Weights of a small image classifier.
Data: trained on simulated fluorescence microscopy of cells, 195000 training examples, 27.4 epochs.
Rows from block 9 of a small image classifier, named by matrix and row number. Rows with one number within an expert belong to one neuron, the router's apart. Each number is 128 + 24 x the weight over its row's rms, rounded and kept within 0 to 255. All counts start at 0. Numbers have three digits each.
After each expert's rows are labels from the 100 images, of 14848, where the router gives the expert most weight on average: "responds to" is what is common among them; "place" is the part of the image that holds the peak. Only what is clearly more common there than usual is listed. The data: simulated fluorescence microscopy of cells. In brackets: how many of the 100.
# router: router (model.blocks.9.mlp.router.weight, 8x512, trained with AdamW), inputs 172-257
# up: expert up (model.blocks.9.mlp.up, 8x256x512), inputs 172-257
# down: expert down (model.blocks.9.mlp.down, 8x512x256, transposed), outputs 172-257

# expert 5
router.5:123103104090121137113084125120111105134148157127146067107103128146126136092124143138087147118100129121143133105097106117112150145116119154111127133195129137162121162159110130128175127091116122132114167114115144183124106156106123132129126100120120091127186115
up.0:127131134141115127123135113134143121098143114121136143112106142155122160136129116112137144147112121118093102154153088125104145125152127105114129128223149131136130091141134136124111096176132142114131121128130143138130120119140103153112161151124118135156122103
down.0:120116132135155138126126140124098163150109133139115114128117134111121116132127148127117122099114138135161134108124151181134125136124126154134129138102086128129127161110136114132149168091109115138119116117105122099137145165123173105153144082137137103096127151
up.1:164115138149114149102153200116163123149159107133110141134158114152145133118139159113124043119156100133126109137147112104092109135148161145141130115119119112147130151122129127119171145149134155139167106173133108115128098144131156128132110129161070133110116134
down.1:087121128120143093137131070139131128127089139117149126137128091125154127129096079142109234128097124149140127132165162112126122119125149131089120136137120129128145115132103101178154109116145105128134144166099134128136117116145135107105097127117171123105132139
up.2:080154137152150124141127148115092121139131127121100149123101146088098171152121150094160190123088151109121101145101154178141126120170149127104132135085105117139099097126155129108110101145107123128093150178163118110122121139163162156156137111113127126106122101
down.2:076114146099098106150120133116147159154118122127133160135127144133182115150118136118166136119152126133183175142113137130139122148145101151115154076109082122129116108095143114114149135135140143146149107103130108083137153169140116115115114110162111117149095122
up.3:167137118140110134121134203124136111117151124111131124129114126168129141116123165107144071128139130124118066144133116099125156115151128140147128094140131130171124105127148136110124138150148152149147120117122130133129119135154120130125102145147097119122121130
down.3:113125132136154133134136082132110152129136110153115133112129135114110138147147092135155171123100121126140173134144131165113115143134128108121125161044122125092141143142130128126145090150101119099103127170137123142110130122092130132136163111097158158147128134
up.4:076137116131142124128131081126127139132114129116121123138126123086132123131120081140123218136133125132131156121118152155120107125123133117130127138047124130098129135123076113135122130112137125136099131235126121093139123118121138112119114117138163122111119135
down.4:185128134120103127109107182136145119120128134140142129129130139142109117121135184137133069114122111134113110110132114101112158137144108140116137110156147128167102130139152144143133118144135127135173110007135124166123131135130121139142153137111108136136134121
responds to: magenta stain (100)
place: middle left (91)

# expert 2
router.2:108111132154177139127134136134130148104143161115115123159154133164140093129123071175122155134152090119137169134134125126083121118125153097091139094090143082087136119152121157148130144154160119118157108184121141140135104133117132120120103111121141150092164140
up.0:147147126127142146150137054125145133152132146125149120150124149093101134163090115145100087110104139143109123102105122162147140110128135090130149147134156136138116147133100118128142137132085127141147113008139152131138109104135104090110152118113142111108127137
down.0:140142110135117145146139180155131093089140086131158126113130141150105109133128138124186130110122139129099088107182140130131096102100113151134090113138102124138116122130130126115118176148137118125107159195092134102143186126151148093151144126151128111108108124
up.1:067139124131136127158130084134108122100121137137101112129116126083128151140123097121111197141129128103136151121107139186101134112140124129108128139167128140113138111132125133124131092124122113136121164164132136131144107098096134130136164130119192126128125124
down.1:163110145136123123121135165118138137158122139130125130129135139164129118126105139122129068105128126144125103120161102099165109171132142120106132129075119102127131154144153126134141183146134127133130075128140119100107158146157124134125086126137078135134126142
up.2:078150114138141126148141101130115133120120124119114124120110138113130123145134133113139173148138124136122142126135149209123138122129132125118135139164123130112135115131146128118141126152137121133123144224147139106140110120109126148119148120111165120120113128
down.2:154110164111124099129107150113152124149125134162140149134154123151138138118115147149120093091127124111129106117126111062136115156123126127127120121083136131149141157128112134130132120117121123142128113081122128134122150138141125103135083137147097122148121135
up.3:147138132109151128137121181150169125144131116145129145124112126179110146153129172134161114115110122118127152144108111150112133121159178133105138119181077121152086121116107114142129116152154122107113118072163069123126123153173125114138140111175131125096082122
down.3:146135120124109114121124110142110075129132117104137145125160131118142145144156170145111114159098125150141119081141141124148114080135103145168156102115143124124125114093144122120154107116113115177130157145123159137129168088108124139068150157121162087126128122
up.4:170120142134120124115114135122125127140126136120152143130148137156135117122129158121117060143124133123126125133153144079145112131122121131118127110143123119133124139132146132150128149141124148131137110085135131142126158128134118133127108114116111138122127117
down.4:096153118126136120146132131133121122116129114123140120131123125120125144129133111134126152129124124110137127130106114139120151123131125146101130139107144130124133136124087127105135090122125107124122132218119115153117102123122141125126099148141136133156115132
responds to: cyan stain (100)
place: top left (100)

# expert 1
router.1:111112130137098117145101155087134114086135093121133126120154126111133141113165108117112103113132148100133123151146192133140135121153094151132114089140101152120143110111133111100114147125123151155114154189161108091126165127162151096130137141124158116140086119
up.0:155119122114111144101117178137118120122124137127131121126110137182144119121116174121127065134124118150129107141140141117143140135141121131082146115247128139174125139119193124127155152137127136130146118097122130143130125122133127137113157117114094134131132138
down.0:121122151154166121165154113134152130128133102153131139123159105085115130137135092135117134106104158094125165127103134126113120110137126123172102128061144124075136134136074114113110098118137120140129135145119123115123131139139136100133125133141167139140122121
up.1:146120135118122105154117167120142117144134124131171098124133133173145144127128115118155152114103149149110080136162117118130135128115125150099128087167126151155136121129163137136133135126137149100124114141152114135108149141156119130119114133143104129153128096
down.1:136149136147131130131127127111115129131148140105132117093118094108149111123088124130113108145121126124150171137131161159121097121133098114170146126117123106086115144118125120109136142119116126130152135115137143111145083097119105115137165089122135168110118138
up.2:107121125125153132154133078122114127108114133158129124118145124082138145139126117134097132130131131113125171113120142179119136128136116127140122169117138131107144114133149126110138100123126109122115149042141146121139129126097134107115193136112175137134145137
down.2:125135138104105121105141133110155143142122136104130134135109126178116112116117104131152156126122136151135086130148111071142123124112137142086129098119116111155110132122120126144133175133123144146138098175123126133102139115168112161118054113135096133140113090
up.3:101084104113100109136138096109146141121085133137117136129146141126151118130127110116126191130122125131128162175123148088156121128121133124049151073118107158161127131142170102151124179125129111104147121175153134134091160170126152127095125114104114146111157118
down.3:169156137166128157138119103151114136131155127102134100118083131140117115118107160142102071112124117131132130072139121167101123108142125134170124174164116110085093127126078129116115130132148138122111101041084117113150128098121092135162146169129103128123108181
up.4:169121132135141119145128090126124115128114104135132134122121120138137146131127178104122046137119143139137122151147151115148126129125116115166137141232118132121135134128120112125115137127137150129119115000145124087112142128140125153115150112123134119117132119
down.4:108152154143137121129130161144141123130123154119144138165120146128123137101144090130142177107123126139139169110122119155120104111154143156070115135026135109101111133126137156126118133138091123146107128255123116145151136125126116141116116141111114130160160130
responds to: green stain (100)
place: top left (84)

# expert 3
router.3:130160133143144165138157185144127138124160118103133150094112132101143094131153139148129107119115131109146162118155133168140124119138156121154106136103104136106160129112131122161125106142140117106133160124135130132112097141101098128161128152111140104159117129
up.0:152114138131180115147134107136167095119120160116156141094153155140157118136085091131114109145135110155100144128169094123142105177121154119135116088149168131129158125128081091148148140143137118109151173080164129143154130144112141126129136125153149171163153126
down.0:176136131150126138142161177116096139124130099125123124150132126155141123118144148165157109113161120103148145135111136186097120118160092157086130106124127131124136093139140149096124116123114146161117095124127155129112155125125116113100161129123135129139145139
up.1:114111129143139122114158031136127109132103124123109127120160128075129133151122089147137146114140142138151136108125145109136103136120142112162110160053136122105137133114078103133117122107109112123121136106108125077150122117122119123120128140139167110140108144
down.1:131167126113132146117082211115139152149167129118150115156126149149127123108142159107135116153127122118115120170126126132111143121115102178096134121205116130151117151133175153137144169147146144120132154106126103178114148154102153142107092119148065124111159129
up.2:152140129129123133117098164112137132120149140141125112125117136167135129124137148125119097147107115122109122147147120137125141134145120120073140124188131127137128140146184143135154147137120132132167119055124126161117148129134121140127153117109086130138143131
down.2:127122130123105140136159087132130125129118116136108150154134113118105124130130138137139157112126132150128116123100131117101107114131146111180085127095133098145124114093098112127102126117139117133131130187133128105137129127118114109140109139115158120112132141
up.3:119151118132134140140125159123107112116132118129109117128100127107129138143127154127124124139140118126130137119110150185103137114140124142172137149213128145118135109134125131124142117125135124149128150165129141128144115114105141131141163122126156124116118133
down.3:134104131119137120123131070129151157139110136131155133135133136125139105124114082124133155133126147132134121134147092084146129137107137104098116141054129112143119144130124128132118137147140135110123111079127114129115133144155109136120097134141094116128128108
up.4:125127146131146106102116078129142132126159153117142129118130180154108149143114109110161122129104099124118111136138130105146130139133109125135115120148120110181095159147086137125078143126160128149129098132143100149102142128183152124095126137155121117083153101
down.4:124137122133117133156147131147099111109154102128121118115105148138155140124112131120144116166125156096101142104139135152120158090121116123091153156104119120111098146135187137132146124141139145151122121118129179149130106114133103145159104135102078148147118119
responds to: yellow stain (100)
place: top left (61)

# expert 6
router.6:162144120119149136124124170106130137141165145118094136126168130148150115125127162142171107145162131134138154161157133104158106155147154086156120104130100135130131115151187165129119148150150129100117102076152165084096110124140147137131162120120092131119154137
up.0:148118121139122130133128086133114117131112131115127124128139115107141128132118148123107046117120136137142151101114117117138105127132144121152127154187140144132139150121143102126146139113130122130122109000108135134129123109122140117113133111119106123139139136
down.0:095123142118143122124139131114126132117142110151142136127164134127127141130135083134138207126134124119127121139131126152099125125117126113094134087069130123144128106142114156118123092132129135112114144236146133141116137135125108133119092147129133130111121109
up.1:111113124120114114101116036132120120133116126107138151135142142094135119145120098139109161136142119138118120121141140092131104126111117099129128115068145133105136109112080097149103134127131125119112105095126141092144127107123119135119092153139144132138104135
down.1:128147152137143132152135185119137140128123115157120110106138129137127134107109163124134059133120125130138153132114128169098140147152137145123120130166117136120129131153178159134118103135143112124148159150127128091112115136141116124133162095129124117109135117
up.2:163145115131116128124131196137106106113152132126137123123107124108113152122129185138118068106113124100123095115097124135107146117143132149186114149185151133145140119121104118118126105106136135150130148152114132142140120120129126106146126146152136121135122132
down.2:107092135108167119122149085141149160123093108117125122135155130152157112128130053135130159153160130142150173151133127119128125139117101100057132113048117122140118133132145136140151155147108124113110109115150131139125139144097123154123130125108137123129125157
up.3:126132137129128123122130133131154139152126126133135143124137127103122117130133108131148183109129129126121122135133132097140121132130131123156126116000118126138123133117084122141111131122129122121131129255132109126124126142158133127128084123128122129148123117
down.3:136111105121124131106150140140109139100139116154124104130113107142118126107113136118121085116130126129119158119124115137106138127146121142100133148239125118141129121137169148137150134142138107127128117000135140141130136115104118103109159136136135111137135138
up.4:146104136119108105108109080136125108126137133129133126123133125130127141121111128106117123126112138134132092140133130056143118115118126118117120112168140123141129129130127127124119115126126139126129127103128135144132131115138107147122097124129132121148133100
down.4:119138112130155142135127176116137155123127122126129121124144134144121124135148164132144139126147114110130123141132140168134136152132122138103113107114109141183126124123154134122139138136097138145116139118129127093121109130115136123116157117107118136141123138
responds to: red stain (100); out of focus (41)
place: middle right (74)

# expert 0
router.0:135108087139132131148121139167110148105101113110137147140135115146121059130106113097140122127103120124144122101114108071120128137168122134141124074137149113105158118105100113103132140100149079136121169138115108161092123110144106116110112114102158129130136122
up.0:102143111143129121161121129132108111117140138167138110123150136158140127136161114132143152101097167084137175092135122131104148076138129149133116164142126146026149143086139108111112105125096119112092142129136083105147117094120091089164140153106173102159132120
down.0:118092120126075114116141133135107089106108159128175151092115136120168072093136115146136133142153109136127133100181155110122140149149137085116156102119120128108126109162126157156165129144143121091172109166151132167175111146142150107097113120082087153140110178
up.1:094109154123096083121125074114135104114129123103127154151164119134127123142115070140117197140126122134123150134142127098132129108127112089092108107069136100106118159137148105154144143136119130121136098233146143137146125120135107107101075125144131146139106122
down.1:089110133130131120155118126109104115122159178126154136141123104142131112106149090170082150167111117113130125109127146148108127121157136113080175135130126138089155129145104128157125118136128098109141159173114142155159175118121144086140078158118136158128166143
up.2:145149114138153140143131193122127131126160131135127108120111143185108134127132145120126094124136129111122121156121091166093159121133135147116126143213131119133126124134146156096123104147155145146141137042132120140131108125122115136128159141135131123127132135
down.2:149135123119093100140127165142136118128134112141128104115094153123113100144138160141129134124126115140126100102100122129132137118137130127158115151255146129167101144130153131136130148085128099136160177056128133154136102135111110128127145118124095144150138125
up.3:126127116114151142131112157103132110118146126143111101124103117145123143145105135129115117116139136140115128140110111125112147116127117127100105151209137161168142104134112136106141093108135147131132148051116131136126105125108104119141130153150125124147135128
down.3:150132128104097090144101173116103157140101107160101104120130143089096104147152168144128151131122132153128106108125135162105162115115135141163138161200124135142117136132187130121128130102110089117144149072164132139130125133135154121146168122122108138139178116
up.4:099148121142104132131119146117111131141120144120108146128106131058110170145131202083144189127104150111132113157108138137162115123156137146136137131139094147181157098112130094118121113118143120120094163154135109120116113128166160143151131137123122136096136120
down.4:129134135100163121160170112131119140142117092112079134150127148143165113139106109135141148085174101111155135154108118131090150130121121072139127102148132106167104125137161136112118121137157121167161101112113150080120105122093115137130156135113106088099121132
responds to: yellow stain (100)
place: bottom right (43); top centre (42)